python train.py --model="spectrogram autoencoder" --dataset="short made-up English sentences, spoken by a formant synthesiser in many voices" --train_examples=26041 --n_mels=64 --hop_length=160 --input="log_mel" --win_length=400 --bottleneck="plain" --downsampling_factor=8 --encoder_arch="mobilenet_v1" --encoder_norm="batchnorm" --encoder_activation="silu" --encoder_channel_attention="eca" --encoder_depths=[4, 7, 4] --encoder_kernel_size=5 --encoder_stem="single" --encoder_widths=[48, 96, 192] --loss="mse" --latent_channels=16 --decoder_norm="groupnorm" --decoder_activation="silu" --decoder_weight_standardization=true --decoder_widths=[64, 128, 128, 128] --decoder_blocks_per_level=1 --decoder_block="basic" --decoder_attention=false --decoder_upsampling="pixel_shuffle" --init="trunc_normal_002" --residual_init="none" --optimizer="adamw" --learning_rate=0.0041 --beta1=0.9 --beta2=0.999 --eps=1e-10 --max_grad_norm=5.0 --max_steps=6300 --batch_size=128 --epochs=31.0 --lr_schedule="linear" --final_lr_fraction=0.05 --warmup_steps=630 --weight_decay=0.05
Rows from block 5 of the encoder of a small spectrogram autoencoder, named by matrix and row number. Each number is 500 + 25 x the weight over its row's rms, rounded and kept within 0 to 999. All counts start at 0. Numbers have three digits each. After the name is the row's rms in percent of the matrix's.
After each channel's rows are labels from the 100 clips, of 14976, where the channel reaches its highest value: "peak in band" is the frequency band that holds the peak; "top examples" is what is common among them. Only what is clearly more common there than usual is listed. The data: short made-up English sentences, spoken by a formant synthesiser in many voices. In brackets: how many of the 100.
# conv: pointwise conv (encoder.blocks.5.conv.weight, 96x96x1x1), inputs 0-95

conv.92 089:487515502507487513480521455502505473515505531501483503493462502509476492490477497535537534516491512506455566515477491492548518532502507485507512490535512504462495431510521464505497515521452492499527498506538560497499505514509460488477459491521519479485501497486480558498449500490548453517
peak in band: 0 to 250 Hz (99)
top examples: clipping (79); voice: deep voice (55)

conv.63 089:499479506489506491467491479520520514443485497513487506442503495453493521505528479492469497478519515507489453511444495508526499498509498511490456487520530511475508547429493483540494480506524491495482544506511478535525475535507513512490488506455472529583513511523495466511493533498491476520
peak in band: 500 to 1000 Hz (50)
top examples: clipping (48)

conv.77 083:462484501521469520538454519489488474503527502522454544527501558501472493471546527510537531506490473509503482472481487459524527512526491498495487511502525523480523466535516515515521498493518486491497439530517528478466526474534510518505449510514517507497514533507486575502505485485522524514
peak in band: 0 to 250 Hz (100)
top examples: clipping (74); voice: deep voice (58)

conv.60 126:508424504480469489483460498478489469485497491487456513509518486436511496497524507481508525525464508492485446490512457488491489485523507502482504479506474525505510491535488501542492477504512512525497471443503510456467460511467476494497470513536487509571488454513492543486506504490477531506
peak in band: 4000 to 8000 Hz (84)
top examples: "that" (35)

conv.3 099:444487491544488517502464537489504486502543520510442488492481474471506493507550520521501510508532506462490518481477469509484531535489497515478480522543517522476512490470544500531538513534427514480478529526518504496520517498539500530487506481458495487482500524479444498542484503495497482508
peak in band: 0 to 250 Hz (100)
top examples: clipping (74); voice: deep voice (61)

conv.62 135:504505506490509516504475497460515476520510515487421493521515489436508513503531511498485571513485500499485503473492492478512502493485496529511490492525499501481507479524517518653506455479493498497514521493516515489506495499504486511491519497520506502521486518494501469502483498473495511504
peak in band: 4000 to 8000 Hz (71)
top examples: mains hum (36)

conv.78 116:496510489485512505509531486564497483499490486480510507486473453560479485504544492503504512511500512551543535482516527508516530505453511481505503515530509509482490499469489520449508489472464499551493539502462488483498509498535495493507515503452513520480475521484510409497506464480517516470
peak in band: 1000 to 2000 Hz (44)
top examples: mains hum (48); clipping (42)

conv.89 098:495503511515513487521496513544505534500519533491511459471488500488504499512508456502496486537517518509496545532483522520511503568473485511525504512528519419503503485423474502454523501526451523535471519519485513517509520511474508497503502504462522506517497518514462467498449530496482489474
peak in band: 0 to 250 Hz (100)
top examples: clipping (75); voice: deep voice (66)

conv.58 102:479500502512504525509509482489531494506513538530501508507460501452502501485511517498522487447506507500445498506479520533503509536480484516521511497504502503483512472456552459429516527568481504480504480509558525495480523488519517502478460477478484499485535516498445514511473503489507440524
peak in band: 0 to 250 Hz (99)
top examples: clipping (76); voice: deep voice (61)

conv.22 137:520495496491493482490499505455513500499502487498494526541561493492487503479556536490481482475496496456483424470507509526479487494510498496499483492485509515516492545518497501516512465472588489567478530477479478496515482497464486488515512494503482560529483507522500464482523481492506496540
peak in band: 250 to 500 Hz (63)
top examples: mains hum (42); clipping (37)

conv.88 079:507505483518498516521527496520546550496547494502517499503467500531492500509508481531518472495521496513487479484491459508483535493477494428483507536475530534515494513450486469387527504515487509520506462522503528507488541515525528464509509496534492521475505507486498517519511493526505517491
peak in band: 0 to 250 Hz (100)
top examples: clipping (74); voice: deep voice (62)

conv.4 155:527495501494499498495518501493513484493506498501508563511479534603475501502544504516508464506512503496487499500482474486483532498464504471477481494492517509486511505498511492393494535487519499531499470506508498489507513505531520497512495479496497537403481495518504512510509467495510507502
peak in band: 4000 to 8000 Hz (57); 0 to 250 Hz (30)
top examples: clipping (65)

conv.42 082:493482506510498508532495538498499488509512492490488455477481473509560490503547445519515487476507469522511492533516483534492548508492498533459488505533541478485500505457484517498534507462532528522486476522504483511488518510549493537489496486537473526551512546548506540509470497467509536493
peak in band: 0 to 250 Hz (100)
top examples: clipping (74); voice: deep voice (60)

conv.36 081:546528473485497486503485485467499471498484489487446488507512473457524520508515488501477553529510501520500470499492465483461500538458515530466506481534541510495495509501509497542522484477444554516543494510478489459521508517510499484547511497475486508451509489509483431495516502486487531523
peak in band: 250 to 500 Hz (74)
top examples: clipping (68); voice: deep voice (51)

conv.37 096:522496529517460497523454508488494491518495480487451476492533507469513518497488513505512496452472480497492474480503476502537500518542500547514491503480535477501498507520490441489541489510513491455489436513478490506458520502464515485475455514568470494500502532510499576504499515527501507491
peak in band: 0 to 250 Hz (89)
top examples: clipping (76); voice: deep voice (61)

conv.67 096:511505512526507528524499472519499481531508532521445493475501525456475497510526520518519574516496505516492509434516540473513502537474489498528515491524508500466490497511530527560521441476479501514508511529551541484493517501498485500463497527512486506517493513458491485502461518476540490474
peak in band: 0 to 250 Hz (100)
top examples: clipping (73); voice: deep voice (62)

conv.83 115:506502487483525488487492468445499496484493467479458509522521481470494512511533503501481521508493502482514493481515468499456489482449506496496506490497479545465523527500493542531492475466518484517498550491478504488535490498505479477517560479508504532471469509521508388519492518495492540494
peak in band: 500 to 1000 Hz (85)
top examples: mains hum (93)

conv.50 095:516479509508488506494469511496524504531503492505513522495492512486541501480512514524483441456499481483478478490474508542509499489528494532484506509482500520551485533482511466440517553529505535479525468485507473536445500514501528498487446543511454506481549510504508565508509518519507482530
peak in band: 250 to 500 Hz (91)
top examples: clipping (83); voice: deep voice (59)

conv.26 075:477531485514499553534479476488484484491510505501469513448483524481516525486504528522512497449506495500485539462512511506494481483500493519491476490500543512530484501535538484542561467495504492484447496528503461465496557505471505469456532519485497544499519529476447477526502512502511488515
peak in band: 0 to 250 Hz (100)
top examples: clipping (73); voice: deep voice (62)

conv.93 126:523509502499481480505505500455503495527494461523465558532547487526498535487534522550483498467480493527501433472538488500468533474506515499490489505462518527499494514485515446488478502481528499520509523498536487502513504518489476476505492496497508532483498507563510468479559464497539532518
peak in band: 250 to 500 Hz (96)
top examples: clipping (72); voice: deep voice (66)

conv.80 106:543507513480510485515519506401489465487529515515482581511479520500481495517497511525488531524487519479490496483505465494445528464487483501481485507458541466518500486502502460511525497529532496529491507529543516473532529515491501513534510498539505503479534537499491501501525489473506479505
peak in band: 0 to 250 Hz (100)
top examples: clipping (73); voice: deep voice (59)

conv.90 086:522501483497486504483462505505503497540515531516517528499485483524524506500535539507510444470529500479496487507479513561481504519523499522507514483469502505546496489516527449445498534560483493520546446510505534536498517511505505490503446502522488505491530510475513565511517503499511475545
peak in band: 250 to 500 Hz (56); 0 to 250 Hz (41)
top examples: clipping (81); voice: deep voice (58)

conv.75 104:484492495505491491494448508496507501479491487482514491486495440525519492499517505485487474458496499469478498515478438520502491503545489494514489505490492496493502501496512448461501520528505470507514439488497504491390507508451521518467476508560509504495517492476489563482506480493490488485
peak in band: 250 to 500 Hz (60)
top examples: clipping (69)

conv.71 092:478525485496503512517511458516523480495500514521460498473505502429512471505482523527498496483496504494533531485505547511505483495484514550533518491514512510521483500519507487599520470497542494457570537520499499511486508505464494506470520506495508518570499506514506487488481512481519497533
peak in band: 0 to 250 Hz (82)
top examples: clipping (65); voice: deep voice (59)

conv.27 105:497510508483509478482499498524505576497498493485528503519483518537502508511520484491500477544491504508488478525515485510497494525490490475488519477508449494530523524461483525394446487490493530544447499479486471518501468503490504488520484495498489515489469438508479484491525454514474494489
peak in band: 4000 to 8000 Hz (99)
top examples: /s/ (95); "this" (33)

conv.94 086:476499552501508478507517533505492483516487492473525505516550462490459502462537526504461444462512467540514490540485488513520474481529470528499519499537508497538507490512476450473485503495490480557460452495527476484506502501505502508532516530513488526527516512558499508464514506482495522523
peak in band: 250 to 500 Hz (99)
top examples: clipping (76); voice: deep voice (59)

conv.13 070:479534536520514533523466506521479463520527499519510487488464486502554510515447523482524482538501507529514555463489496570502544511504505524498509505539500497490508511516482494533542432511506484511435502535514509477534514509461502505467523491496500509495510529545494502487505479501495480495
peak in band: 0 to 250 Hz (100)
top examples: clipping (70); voice: deep voice (62)

conv.9 098:501507499511521522496474494478519525552500465529523527487623524476484504484487561491477499426466494492512451489508517491477497472493502501466510510483504532533479497535520487493514490475521495498497482501517498500469498514519474500466490515513485530525494508529499524479531512503525493525
peak in band: 250 to 500 Hz (99)
top examples: clipping (77); voice: deep voice (64)

conv.34 108:517490506501530494494501468441502498515511511472533509534507439512473518477485493502465446497519478520493454550492495495473517490500495526475489503504510507543505517503489479397504528507504494509493471494508474504490496506486514469515506484488473538445507496550531519511556513501476506480
peak in band: 250 to 500 Hz (80)
top examples: clipping (88); voice: deep voice (54)

conv.15 119:512517517522499489519518505479512466507509498489458475495488530413511477501496511492512440460508494525501522476479540524474498507509477581486520491513533501517480503512477523574533474522545487476529496520486482500502522501494494492516484510531476503555498538492520514488470513476512488482
peak in band: 0 to 250 Hz (99)
top examples: clipping (73); voice: deep voice (62)

conv.32 067:477514523521477489511504504469438515488485458484549497495497501520502526495476472512478489485492485488493483477490463509501521494509497524471492517504587523505486476499462506502535512469466474451463498485480499469474518554456511477515488486424469495518490520503507510490523524468505508456
peak in band: 0 to 250 Hz (98)
top examples: clipping (70); voice: deep voice (61)

conv.33 097:508497491479502490457482502470457492492483508443479501524476522456511489498540517455479527514471499503528504506512507505524472507503476518502505456507443500550511486507495476534470437483513523534466512489506478509503457500525466494529502533507476507518464448501492468486512449499461510542
peak in band: 0 to 250 Hz (98)
top examples: voice: child-like voice (97)

conv.74 067:492512521524505521506503575520508547510505498498468444509508477492515468500502499514514519497530478477501479499489510499487550533518482463525497528484519518488488497467501471423540508527481467476439480520494487496452536491503518497487495504508502480502501542497485538500452485508516442473
peak in band: 0 to 250 Hz (100)
top examples: clipping (73); voice: deep voice (61)

conv.45 071:522505514546503516509493465466493496515517520529496559557528502444452457502503517505489542519505492505506450515507447502456505529478473491476500486482521510529521455510489497532511514525544515482470511503523528507502499494546541520515476487452512483510521521536512514474513510485513461497
peak in band: 0 to 250 Hz (99)
top examples: clipping (76); voice: deep voice (59)

conv.28 148:502506493504481484515508480506512503509505487487475521505501542481498473504538507510494510499506504465496475488493561508487525491474516490509498510475501504518499520503505552524503476480532502527494569520501485505523508504537469537530538516411502527520489497510485385498516499498511531516
peak in band: 0 to 250 Hz (100)
top examples: voice: child-like voice (92)

conv.57 093:480488506499478488516502492523495479467472489490518514444472501537501507512525494488523500499466494468523530455533496517522493444504509486501491490486485482472508495538512576515468454477505527532473497498436475475524517525514470517482527490488522502507468502471433466470506463488492529482
peak in band: 1000 to 2000 Hz (88)
top examples: mains hum (92)

conv.6 081:487516533530540456522474489533490499478493505460437494443501507507533526500485504509486497496514474507507492503508458513519502444508526480522502497483540471506496557506523473477548492502462506487510518502434497546490544517534510518488507499498497507472529530486515559502489510496476537508
peak in band: 0 to 250 Hz (100)
top examples: clipping (74); voice: deep voice (61)

conv.17 076:532494513496500491512465498536500491509453483525499538443514468522526498500534525526494447430497511512498489506519513516507479483516514539519549504490510507529510517507506478457497537512524514522582463501492485503474482517497511495438497509516502507520511488493488531453532516486476486541
peak in band: 250 to 500 Hz (85)
top examples: clipping (85); voice: deep voice (51)

conv.51 055:512519481538529469540520459483500468488494499489544498505488484483480513487506458522504477489533498504493506495482497469485502492499519519483499496501544533503523502521467473489587503491513503484527469505485486497458527484484529475480433542510510506468498550432550517499516507503501464516
peak in band: 0 to 250 Hz (100)
top examples: clipping (72); voice: deep voice (62)

conv.12 130:480505492481512477483489494508510524489494516508494483505524497418490504492481524500484482513488538503510460477506507518507486489504492510498491487479471505522466507507493496554503447483542522510485545475503504509528489503467496493528521530443482489587474479511496424464480518506470521544
peak in band: 500 to 1000 Hz (79)
top examples: mains hum (82)

conv.59 110:486522507509514504520534482517505505527472509478560504471473515567500485496510523515510471452512489494494544546477501501502523487453480516511503498530538455522496470518532438470510528521475528521528464513516484529488554498510477491461497497468478514451497528486486540516483491486513509507
peak in band: 0 to 250 Hz (100)
top examples: clipping (74); voice: deep voice (63)

conv.61 095:515495520556509488535525506514513491512559517503454502516500490490490504498479495522517555536508523520503507495501493458478543513472475474517508521527552504444504489472501520554558506499511517518501506546495547490490548511524491508489529497496511500494505562527524470534483520483502531482
peak in band: 0 to 250 Hz (100)
top examples: clipping (74); voice: deep voice (62)

conv.29 092:523501508531534511546494500475508477527515457501482521530523520513528525464540551523512501505494478457533471466524473485497512423489525502479502509479548532512509513553515478501493508454490503530535481518537501451488540489486495499488517521513527522489518534498539504490535489486521512508
peak in band: 0 to 250 Hz (100)
top examples: clipping (73); voice: deep voice (60)

conv.24 067:515493530530512502540519487471526526536499505509521499498526453496527494512500508500503462513542501489512497458506432541466500488472511483515529515504566509519484513523531440482472491473479497494557530531456479479511506527481485453484529495488491503517505520455510456492535495492518491506
peak in band: 0 to 250 Hz (100)
top examples: clipping (73); voice: deep voice (62)

conv.52 208:520493496493488501504507526470499480495505498491474472503472501498508502472517494507497509530487487520492527494497447490480493504515521495492507486516509502478515505516473491511504488492520513502481453510494499484453504508483482491517491483664501511486506513496502592500509499495487526510
peak in band: 250 to 500 Hz (30)
top examples: clipping (43)